Weights of a small spectrogram enhancement model.
Model: 7.82M parameters, arch unet, norm groupnorm, activation gelu, widths [96, 192, 192].
Data: trained on tunes sung on syllables by a formant synthesiser, 25.7 epochs.
Rows from block 9 of a small spectrogram enhancement model, named by matrix and row number. Rows with one number belong to one channel. Each number is 50 + 10 x the weight over its row's rms, rounded and kept within 0 to 99. All counts start at 0.
After each channel's rows are labels from the 100 clips, of 14976, where the channel reaches its highest value: "lies over" is the class under the peak; "responds to" is what is common among them. Only what is clearly more common there than usual is listed. The data: tunes sung on syllables by a formant synthesiser. In brackets: how many of the 100, against the usual share in percent.
# convs0: first 3x3 conv (model.decb.0.1.convs.0.weight, 192x192x3x3, each kernel summed), inputs 0-95
# convs1: second 3x3 conv (model.decb.0.1.convs.1.weight, 192x192x3x3, transposed, each kernel summed), outputs 0-95

convs0.168:39 50 50 46 31 55 52 59 53 51 52 65 41 49 52 40 75 51 46 58 48 61 25 59 59 31 52 49 72 51 51 40 52 55 53 47 47 52 55 56 36 47 39 49 49 52 49 54 38 55 37 52 42 60 56 52 61 44 43 43 59 54 46 49 44 47 20 50 52 51 63 48 40 74 39 52 56 55 49 64 63 54 56 57 48 47 68 59 65 61 54 51 58 52 40 50
convs1.168:43 52 57 55 56 52 56 48 49 70 59 57 43 51 45 61 63 50 48 56 62 56 54 64 40 43 41 42 48 40 50 47 68 40 43 63 65 46 41 51 34 55 39 51 55 42 56 49 51 44 35 41 43 73 67 39 53 51 44 52 61 74 56 52 60 60 61 66 48 48 49 52 44 25 38 63 41 39 37 58 46 49 39 64 58 61 46 46 43 48 65 38 42 46 63 45
lies over: silence (62 vs 8.6)
responds to: mains hum (71 vs 7.4)

convs0.62:42 53 67 51 44 53 49 50 51 51 55 53 32 49 45 39 47 54 52 21 59 50 50 46 40 61 51 42 59 63 53 52 37 48 82 55 53 61 54 46 50 51 47 37 54 46 47 52 40 29 27 50 55 53 52 46 55 46 56 47 62 51 51 56 43 55 45 59 53 49 42 54 47 45 35 50 52 48 53 54 59 56 48 39 45 84 53 69 60 23 56 60 46 42 43 49
convs1.62:41 51 47 39 58 62 55 70 37 41 45 54 44 44 66 32 50 52 55 42 48 56 49 34 49 32 46 48 56 50 48 67 39 56 52 50 31 51 77 48 45 53 68 38 50 43 48 54 44 53 53 57 53 48 49 52 41 56 58 58 41 48 18 30 45 50 73 55 46 55 80 38 45 40 50 50 52 62 51 58 49 45 38 55 35 40 50 67 42 45 41 58 50 55 63 40
lies over: /i/ (32 vs 13.7)
responds to: vowel: /i/ (37 vs 17); mains hum (29 vs 7.4)

convs0.158:46 44 48 52 34 39 40 38 48 48 46 59 53 41 55 43 53 63 61 43 34 23 43 36 49 38 53 61 53 36 59 45 40 40 14 42 64 52 52 49 44 49 54 46 50 53 35 36 62 37 48 52 48 46 44 36 30 53 55 36 56 61 46 44 44 48 50 32 42 53 53 54 24 51 36 51 50 35 34 54 47 49 56 49 52 50 27 49 43 53 49 53 51 52 57 18
convs1.158:40 39 49 72 48 45 42 50 67 34 48 41 56 56 49 52 44 50 55 65 42 40 45 52 53 46 49 55 52 49 44 32 58 48 61 53 57 54 59 58 34 37 52 59 45 54 43 56 40 60 50 51 40 41 57 56 64 42 50 46 61 55 34 54 55 56 30 45 52 33 57 31 20 47 59 59 42 50 50 39 48 40 29 53 53 61 64 58 35 53 57 52 57 50 48 48
lies over: /i/ (72 vs 13.7)
responds to: vowel: /i/ (73 vs 17); consonant: /l/ (44 vs 12.5)

convs0.160:42 58 33 47 56 62 49 60 59 54 29 61 51 44 46 30 52 54 46 31 44 43 46 56 52 67 49 53 44 49 46 47 63 36 44 37 36 48 48 66 54 56 40 53 47 68 56 49 33 41 52 42 52 41 37 55 49 62 41 44 43 48 48 54 33 45 39 38 46 56 32 48 43 51 54 61 44 40 29 51 47 45 33 49 49 41 31 39 56 57 36 63 66 55 34 39
convs1.160:41 65 54 73 55 43 59 60 47 54 63 48 45 45 55 67 33 50 45 50 45 56 45 46 53 33 46 56 30 60 46 33 34 54 53 58 38 63 53 45 47 39 66 45 62 41 52 41 56 51 45 48 54 39 58 48 41 42 43 47 74 51 22 47 42 48 70 68 75 34 56 52 42 46 59 51 43 54 53 49 57 55 57 38 48 60 43 53 57 49 50 40 47 53 45 51
lies over: /i/ (51 vs 13.7)
responds to: vowel: /i/ (56 vs 17)

convs0.66:52 46 43 43 46 52 51 47 49 53 49 44 50 48 47 54 33 58 45 51 51 48 60 31 37 26 38 51 51 49 52 52 42 32 42 27 46 50 58 51 42 31 64 42 40 54 54 44 49 49 29 40 50 52 52 51 51 47 42 43 48 42 48 42 36 38 47 34 53 33 36 42 43 51 56 57 48 46 56 38 51 57 53 35 53 59 49 48 56 62 51 56 57 62 54 55
convs1.66:39 47 53 55 56 38 42 47 50 45 50 32 36 61 49 56 51 47 61 45 45 51 44 57 46 61 40 56 63 48 52 48 46 53 34 56 47 53 53 50 40 74 32 49 27 45 65 55 46 39 52 24 50 48 46 41 38 37 25 47 39 48 57 55 40 48 58 45 25 46 52 44 61 46 42 58 56 43 54 58 57 57 43 49 43 59 48 51 36 51 51 43 40 43 51 39
lies over: /æ/ (38 vs 13.4)
responds to: child-like voice (65 vs 24.5); vowel: /æ/ (40 vs 16.6); first note: F# (28 vs 8.6)

convs0.177:41 48 50 47 28 57 44 57 47 52 50 69 40 47 57 38 76 54 50 47 50 60 31 58 59 33 50 52 77 55 51 42 43 54 53 45 47 52 52 52 39 48 41 47 48 51 45 55 45 53 42 55 43 63 56 50 59 43 49 44 62 56 41 49 40 48 22 51 52 48 63 49 52 69 21 51 56 60 48 58 59 53 53 61 48 49 63 58 61 60 56 48 63 52 42 47
convs1.177:57 51 61 50 48 44 63 51 52 43 54 39 46 50 48 55 43 46 35 59 56 55 38 58 55 35 46 42 56 48 52 34 47 43 42 60 69 54 51 67 34 39 50 53 45 46 57 39 36 37 52 41 29 77 56 34 44 46 53 55 43 54 51 30 43 59 51 35 47 53 55 34 33 48 45 49 60 45 47 53 54 62 56 43 50 42 47 51 46 36 49 53 34 40 48 51
lies over: silence (58 vs 8.6)
responds to: mains hum (68 vs 7.4); deep voice (50 vs 24.7)

convs0.153:35 60 54 51 39 58 56 61 50 46 33 48 50 48 56 53 43 45 48 42 54 64 50 49 50 37 48 44 55 54 50 43 33 41 49 52 41 47 51 52 50 71 46 52 53 59 42 51 40 46 48 48 42 41 51 54 34 41 40 56 55 62 19 54 57 55 34 50 64 47 71 50 51 57 51 43 50 55 51 44 71 42 42 54 55 50 48 58 50 54 57 46 57 59 49 50
convs1.153:36 54 47 47 49 48 60 52 49 71 73 45 51 59 63 58 57 50 52 41 64 44 45 47 44 39 31 50 45 55 62 61 56 41 80 47 72 50 23 45 39 60 51 55 35 50 48 67 38 33 43 46 46 50 37 71 51 43 47 56 48 42 62 61 50 40 46 41 49 57 38 58 58 48 49 46 61 51 55 48 51 47 53 48 49 47 51 55 67 41 39 44 37 63 43 51
lies over: /æ/ (37 vs 13.4)
responds to: vowel: /æ/ (38 vs 16.6)

convs0.117:36 92 46 49 48 44 52 46 39 47 53 41 55 36 48 49 81 43 49 49 63 42 51 47 52 55 55 55 37 58 53 48 48 47 55 62 36 44 49 36 46 50 39 40 51 38 49 53 38 57 50 47 42 57 53 54 48 86 53 50 57 50 04 51 51 51 71 55 54 68 44 45 45 41 46 57 45 53 53 53 62 54 43 29 49 54 45 45 41 50 52 47 48 50 51 52
convs1.117:47 37 44 58 45 55 48 45 66 26 61 43 48 55 38 55 56 55 47 59 52 46 54 51 42 61 69 47 48 55 45 56 46 55 61 54 54 47 61 44 51 65 62 62 70 46 55 77 67 49 34 64 41 57 44 47 55 50 50 53 56 41 69 50 57 48 33 61 63 44 39 72 44 37 45 41 52 42 41 45 53 64 52 56 34 52 43 43 51 37 53 64 48 43 39 59
lies over: /u/ (93 vs 13.2)
responds to: vowel: /u/ (93 vs 16.4)

convs0.176:47 47 53 52 32 62 37 61 44 53 52 79 33 45 60 43 80 56 47 49 50 54 48 58 57 48 52 50 75 52 54 50 46 49 57 40 42 54 53 48 33 56 46 46 41 40 47 60 54 60 36 49 43 58 52 44 62 44 38 41 52 60 43 49 43 45 56 54 60 52 60 48 55 69 17 52 52 57 50 59 55 47 51 62 51 49 73 57 58 55 59 58 55 51 39 48
convs1.176:39 64 43 48 64 54 51 41 59 68 62 45 46 39 58 59 56 48 49 45 53 62 60 46 57 59 44 44 57 28 57 71 54 40 64 47 53 45 59 61 58 65 30 60 49 75 54 53 59 57 59 63 53 56 53 40 79 44 65 38 54 53 50 62 61 51 55 62 51 43 46 48 66 39 60 51 49 38 49 47 51 48 47 66 48 73 50 66 49 62 47 60 62 48 55 49
lies over: /ʃ/ (46 vs 2.3)
responds to: consonant: /ʃ/ (47 vs 12.4); thin (high-pass) (40 vs 11.8)

convs0.163:44 65 53 40 59 65 46 40 61 53 50 54 45 49 44 47 55 42 63 54 61 49 60 56 58 56 58 45 44 39 51 48 49 27 60 52 39 47 55 60 50 44 49 56 53 59 54 53 50 50 49 56 50 45 61 40 47 52 45 42 49 64 47 41 52 54 38 44 43 65 41 59 53 58 82 70 49 59 48 54 63 60 59 53 64 39 50 51 13 71 62 45 61 56 65 79
convs1.163:48 57 50 55 63 39 70 15 46 41 40 46 40 51 58 37 53 50 36 62 62 41 55 40 57 35 61 55 54 43 47 41 50 58 57 46 53 50 54 47 36 44 64 48 89 42 50 58 56 49 54 51 48 43 43 50 57 56 68 57 54 78 57 59 53 51 48 45 57 48 66 82 60 37 55 43 47 40 41 43 51 46 53 58 40 31 41 49 37 47 44 46 49 28 55 50
lies over: /o/ (36 vs 12.7)
responds to: vowel: /o/ (55 vs 16.7); consonant: none (44 vs 12.5)

convs0.165:39 63 55 39 52 64 43 49 55 55 47 52 37 46 50 42 50 45 63 47 64 51 60 62 65 53 57 46 38 44 56 49 46 41 62 51 30 52 60 59 49 45 44 49 50 63 51 51 51 53 42 50 54 46 62 44 35 50 42 39 54 61 45 41 48 59 44 44 48 59 48 57 51 60 76 69 51 59 47 55 56 54 57 56 57 39 50 50 25 65 58 34 60 56 69 71
convs1.165:55 40 42 38 53 52 43 43 53 53 52 45 48 58 65 59 59 52 49 59 50 54 51 47 53 56 58 51 54 53 52 70 46 58 76 55 48 55 46 44 47 57 41 52 36 48 48 55 29 49 55 44 55 58 52 48 47 42 52 49 45 48 40 54 47 57 47 46 34 51 49 48 35 47 52 46 77 55 57 54 62 64 83 59 54 42 47 46 49 67 65 43 61 57 49 35
lies over: /o/ (40 vs 12.7)
responds to: reverberation (83 vs 49.7); consonant: none (53 vs 12.5); vowel: /o/ (53 vs 16.7)

convs0.44:43 63 32 43 37 47 52 44 38 33 58 54 47 43 44 54 57 63 35 60 44 44 49 18 45 40 61 42 52 31 45 43 53 46 62 32 47 51 44 51 45 28 58 57 46 47 54 30 49 56 52 41 39 46 49 55 47 48 43 47 54 48 47 36 52 50 48 52 66 40 36 40 57 50 60 65 52 50 50 47 67 62 63 43 55 48 26 39 37 58 45 42 50 52 61 49
convs1.44:46 56 51 49 60 44 46 35 65 55 55 18 34 64 74 52 45 65 72 44 64 53 60 43 47 55 40 49 67 47 50 62 29 44 48 52 55 50 50 60 62 74 52 51 42 61 51 43 51 51 45 38 35 41 46 46 32 35 43 54 52 48 65 51 43 53 66 49 47 27 43 52 57 49 57 39 47 44 46 40 46 48 47 49 47 57 55 47 64 61 45 48 54 46 45 53
lies over: /ɑ/ (62 vs 13.2)
responds to: vowel: /ɑ/ (62 vs 16.5); first note: A (27 vs 8.6)

convs0.73:38 55 65 52 62 48 45 48 41 41 37 35 44 44 50 52 50 25 62 34 49 64 49 56 46 50 63 58 60 51 44 48 61 46 58 55 39 59 50 45 53 57 45 55 56 53 31 67 45 47 57 48 48 65 49 64 64 53 42 59 42 43 34 53 53 65 47 47 55 52 54 37 75 50 43 53 40 31 48 37 52 42 45 22 42 41 48 53 49 38 60 30 45 45 65 54
convs1.73:14 43 50 55 43 58 22 53 43 81 57 46 45 72 65 49 48 48 65 64 57 38 60 55 57 67 50 42 49 61 45 61 67 45 34 50 73 54 54 45 40 40 46 59 44 44 46 68 51 48 53 46 64 48 62 51 43 59 45 54 55 56 64 60 46 55 43 26 45 55 38 65 62 52 44 39 30 34 35 58 56 50 51 33 48 67 53 37 33 48 75 38 43 46 42 60
lies over: /æ/ (47 vs 13.4)
responds to: child-like voice (87 vs 24.5); vowel: /æ/ (47 vs 16.6); first note: A# (26 vs 8.1)

convs0.172:47 47 53 52 33 62 37 61 43 54 52 80 32 46 60 44 80 56 48 48 51 54 48 58 56 46 52 51 75 52 53 50 45 49 57 39 42 54 52 47 34 56 46 45 41 40 48 59 56 60 37 49 43 58 53 44 61 45 38 41 52 59 40 49 43 45 56 54 59 52 60 49 56 67 15 51 52 57 50 57 54 46 50 62 51 50 73 56 58 53 59 58 55 51 39 48
convs1.172:51 66 43 58 57 59 62 51 66 55 61 45 51 56 51 62 56 45 49 42 46 54 61 43 55 52 48 58 51 29 68 75 54 38 56 53 51 49 59 66 47 54 43 65 43 81 58 55 69 54 57 55 52 47 57 50 72 39 62 32 50 54 50 57 54 45 48 65 52 50 44 47 58 42 49 47 54 42 51 49 40 52 49 67 43 58 50 66 53 56 48 55 64 44 54 56
lies over: /ʃ/ (34 vs 2.3); /b/ (29 vs 1.5)
responds to: thin (high-pass) (41 vs 11.8); consonant: /b/ (38 vs 12.7); consonant: /ʃ/ (34 vs 12.4)

convs0.79:39 56 67 53 63 50 44 47 41 46 38 33 45 48 53 52 49 33 63 36 49 64 49 53 48 49 57 58 61 49 45 49 62 47 60 56 45 59 51 46 52 59 50 59 53 51 26 69 44 46 59 50 48 66 48 65 66 54 44 60 44 44 40 53 55 64 46 47 56 52 52 36 77 49 44 57 37 37 46 39 52 43 49 20 42 40 48 54 49 41 60 28 47 45 68 51
convs1.79:43 54 59 54 36 37 53 47 49 50 47 53 48 48 51 60 34 44 65 60 49 44 53 54 40 49 45 56 54 49 46 40 63 32 53 54 60 38 51 45 41 61 55 51 36 41 53 62 60 50 36 61 45 51 52 39 47 53 49 31 54 52 82 32 61 42 37 59 48 50 41 43 58 60 50 54 41 51 53 31 35 54 46 54 42 51 56 28 53 56 66 48 42 40 41 57
lies over: /æ/ (42 vs 13.4); /o/ (41 vs 12.7)
responds to: child-like voice (85 vs 24.5); vowel: /æ/ (42 vs 16.6); vowel: /o/ (41 vs 16.7); first note: A# (29 vs 8.1)

convs0.99:50 47 47 41 36 48 42 41 38 51 61 59 62 47 69 56 54 47 48 70 58 46 54 53 36 46 31 34 24 42 42 43 49 40 28 39 47 51 48 50 46 31 53 39 31 52 44 45 57 48 53 51 41 49 35 38 53 50 53 46 51 39 37 40 56 40 56 49 50 45 57 58 31 50 22 37 42 42 49 39 44 32 38 50 44 45 57 42 56 42 50 49 47 52 58 45
convs1.99:55 37 59 57 43 53 62 47 53 46 52 29 59 48 60 54 45 56 38 42 60 52 37 49 51 53 66 54 33 28 55 49 60 58 33 60 57 58 32 57 58 37 20 55 45 49 41 50 43 57 43 52 43 44 57 52 62 51 44 43 53 48 51 44 57 41 50 56 56 42 48 49 56 63 80 51 51 83 62 56 62 72 91 53 40 43 57 48 49 56 62 45 55 47 49 56
lies over: /ɑ/ (42 vs 13.2)
responds to: consonant: /t/ (50 vs 12.8); vowel: /ɑ/ (45 vs 16.5); consonant: /ʃ/ (37 vs 12.4)

convs0.144:42 66 48 51 46 52 42 52 42 52 48 60 55 33 38 36 41 64 48 45 31 41 31 31 63 47 45 52 59 45 66 53 56 47 53 60 31 57 36 43 43 48 30 26 39 38 46 32 48 47 46 51 55 35 43 43 32 42 54 55 45 43 41 58 45 53 34 46 56 44 53 39 40 51 44 47 56 35 47 45 43 47 44 40 56 41 38 11 49 55 37 45 52 45 42 25
convs1.144:33 44 39 68 46 52 53 47 51 37 43 33 47 53 52 54 49 51 41 47 44 57 55 44 32 45 44 31 26 50 38 39 49 51 58 53 45 43 51 50 40 54 69 40 50 53 52 39 70 48 41 59 34 45 58 62 44 42 51 72 50 54 44 45 45 41 60 59 57 52 37 64 45 36 43 54 50 45 46 44 41 48 38 45 48 39 43 51 45 43 45 51 42 48 48 36
lies over: /i/ (59 vs 13.7)
responds to: vowel: /i/ (62 vs 17)

convs0.53:55 59 63 55 63 51 55 41 47 56 71 38 45 46 69 53 59 37 58 37 66 46 53 45 57 54 66 73 26 57 59 69 55 54 64 54 43 47 54 49 54 64 51 32 53 50 55 52 44 45 45 48 38 60 55 42 53 60 47 44 66 53 48 36 36 52 75 72 51 59 54 53 35 47 52 57 52 50 50 40 49 42 45 31 44 41 52 55 44 41 52 51 56 52 50 52
convs1.53:43 28 51 44 35 45 57 41 40 43 47 52 57 60 45 47 53 47 54 36 44 53 57 29 32 45 28 46 56 44 24 30 48 51 51 62 34 47 63 51 39 37 61 55 47 36 48 67 35 46 50 44 51 52 48 64 50 49 51 47 65 54 65 42 52 59 47 54 49 46 50 61 34 48 63 49 60 66 57 60 53 61 55 51 38 52 60 52 46 43 53 30 45 36 46 45
lies over: silence (70 vs 8.6)
responds to: rumble (50 vs 7.8)

convs0.76:33 54 63 50 60 51 45 49 38 33 39 39 46 42 44 50 48 31 63 34 48 67 50 62 49 52 69 58 58 49 47 49 62 46 57 55 36 55 48 43 53 55 39 51 58 53 32 64 45 50 58 51 45 62 49 63 61 51 45 58 44 46 26 50 50 67 50 47 55 51 60 39 76 52 43 52 40 34 47 37 47 41 48 25 48 37 48 52 53 42 61 25 48 46 68 56
convs1.76:56 45 44 38 46 52 47 66 52 97 57 50 37 55 64 48 51 49 53 57 53 46 50 48 48 41 55 53 60 60 54 60 59 49 39 52 81 59 40 53 45 45 39 48 46 55 52 62 34 42 56 46 49 68 59 48 46 57 49 53 41 50 59 59 45 49 55 48 42 51 45 35 52 29 59 40 47 45 54 63 62 47 47 40 60 60 49 44 50 48 57 59 49 56 43 53
lies over: /æ/ (38 vs 13.4); silence (31 vs 8.6)
responds to: child-like voice (59 vs 24.5); vowel: /æ/ (40 vs 16.6)

convs0.112:40 55 42 30 52 32 41 37 33 48 44 53 41 57 57 35 50 50 42 51 58 41 56 31 35 43 64 49 51 52 37 50 52 48 56 59 43 43 46 33 50 65 60 52 55 43 41 38 50 60 55 48 27 46 32 45 22 52 53 37 42 48 28 37 44 47 56 53 70 52 39 38 50 43 57 41 45 46 56 35 58 60 52 30 41 45 51 55 46 41 47 56 34 48 44 60
convs1.112:45 57 60 44 66 41 45 49 47 62 40 57 60 45 51 58 51 54 57 45 56 55 53 54 55 57 27 36 51 76 55 47 60 49 49 34 61 56 44 53 57 48 55 60 71 50 42 61 49 48 22 51 50 45 52 47 64 22 35 58 66 42 62 49 51 54 43 25 33 57 53 57 50 62 58 67 34 40 38 42 46 43 28 52 53 39 39 57 47 53 38 29 56 50 30 44
lies over: /o/ (66 vs 12.7)
responds to: vowel: /o/ (98 vs 16.7); child-like voice (57 vs 24.5)

convs0.120:50 52 26 29 72 58 60 58 49 50 55 63 60 56 51 49 54 61 49 54 52 42 44 46 46 50 52 45 46 52 49 39 52 47 45 48 51 35 42 56 40 55 58 60 42 52 51 46 35 38 54 40 51 50 32 50 45 42 45 47 41 38 55 61 54 57 39 44 44 34 46 45 50 42 64 51 52 52 36 58 53 56 53 48 41 55 52 48 40 42 39 55 47 48 52 43
convs1.120:48 48 60 58 46 47 40 48 41 38 46 44 39 45 41 38 40 69 46 48 45 36 39 34 57 39 45 55 51 59 52 39 46 71 59 41 43 48 45 52 45 47 28 47 46 49 41 37 40 60 21 29 65 46 50 33 51 32 39 58 43 50 55 51 47 51 37 36 61 46 52 44 48 37 34 38 39 41 36 34 39 43 41 57 49 56 40 67 40 61 44 32 59 49 42 51
lies over: silence (97 vs 8.6)
responds to: vowel: /ɑ/ (37 vs 16.5); consonant: /n/ (29 vs 12.4)

convs0.81:36 53 62 49 60 49 42 49 44 36 40 33 48 38 43 51 46 35 63 31 45 66 50 60 52 53 67 59 62 48 47 48 63 47 56 55 34 56 46 44 54 56 33 50 55 51 30 64 41 48 55 49 45 61 49 59 62 49 42 57 45 40 27 48 43 69 52 43 59 49 59 36 74 54 43 50 39 37 46 36 47 44 49 17 45 40 47 53 54 39 58 22 44 44 66 54
convs1.81:54 51 46 41 44 54 32 65 48 79 51 54 48 56 63 40 60 50 49 54 45 48 48 47 57 37 52 52 53 64 54 55 55 50 38 52 58 59 39 47 40 37 49 52 60 46 49 41 18 34 66 45 54 64 54 48 50 48 47 59 44 38 45 67 40 50 60 27 44 56 59 35 54 39 51 34 43 52 59 63 58 50 48 55 56 56 49 48 47 44 57 54 50 60 53 43
lies over: silence (39 vs 8.6)
responds to: pink noise (28 vs 7.6)

convs0.67:37 52 70 52 44 53 49 53 46 49 53 54 31 48 43 33 47 52 48 23 58 51 48 43 37 63 52 47 61 61 52 51 35 50 75 52 50 62 53 47 50 50 45 39 54 47 49 50 40 34 29 51 55 55 52 46 57 47 59 48 62 49 51 54 40 54 43 62 52 50 43 53 48 46 30 52 50 46 53 55 58 55 44 36 44 77 53 69 62 23 54 55 49 42 42 47
convs1.67:41 32 65 50 45 48 43 63 43 48 38 51 53 54 51 32 61 44 50 43 48 52 69 38 51 47 47 36 60 54 46 62 43 47 38 53 47 52 78 41 41 45 57 37 49 29 40 53 57 45 52 57 50 41 61 47 45 60 37 66 47 62 40 33 49 55 55 65 42 48 69 44 44 55 45 54 51 62 58 54 47 50 42 51 47 56 55 55 43 42 61 54 46 46 61 49
lies over: /b/ (47 vs 1.5)
responds to: consonant: /b/ (55 vs 12.7); vowel: /o/ (46 vs 16.7)

convs0.141:33 27 53 52 52 42 47 45 55 44 40 29 42 46 40 49 50 72 51 59 35 36 48 53 46 47 41 47 49 40 42 40 63 44 48 24 50 52 44 51 37 37 51 55 63 49 52 54 60 50 58 51 49 48 50 35 46 51 51 39 57 59 80 73 71 77 43 49 46 53 36 59 68 41 59 45 48 43 52 53 26 45 43 47 53 56 40 51 38 50 45 43 53 52 49 51
convs1.141:64 52 55 60 55 39 61 64 57 51 42 61 49 63 65 51 59 50 51 46 55 46 70 52 36 56 47 47 46 43 40 46 61 54 45 47 40 49 33 50 58 46 58 39 57 31 53 34 57 33 36 37 40 43 50 60 68 50 43 41 51 53 37 61 44 47 26 76 47 49 47 48 46 60 36 41 58 32 48 57 47 47 46 69 53 39 45 60 46 50 57 59 51 51 61 61
lies over: /u/ (50 vs 13.2)
responds to: vowel: /u/ (50 vs 16.4)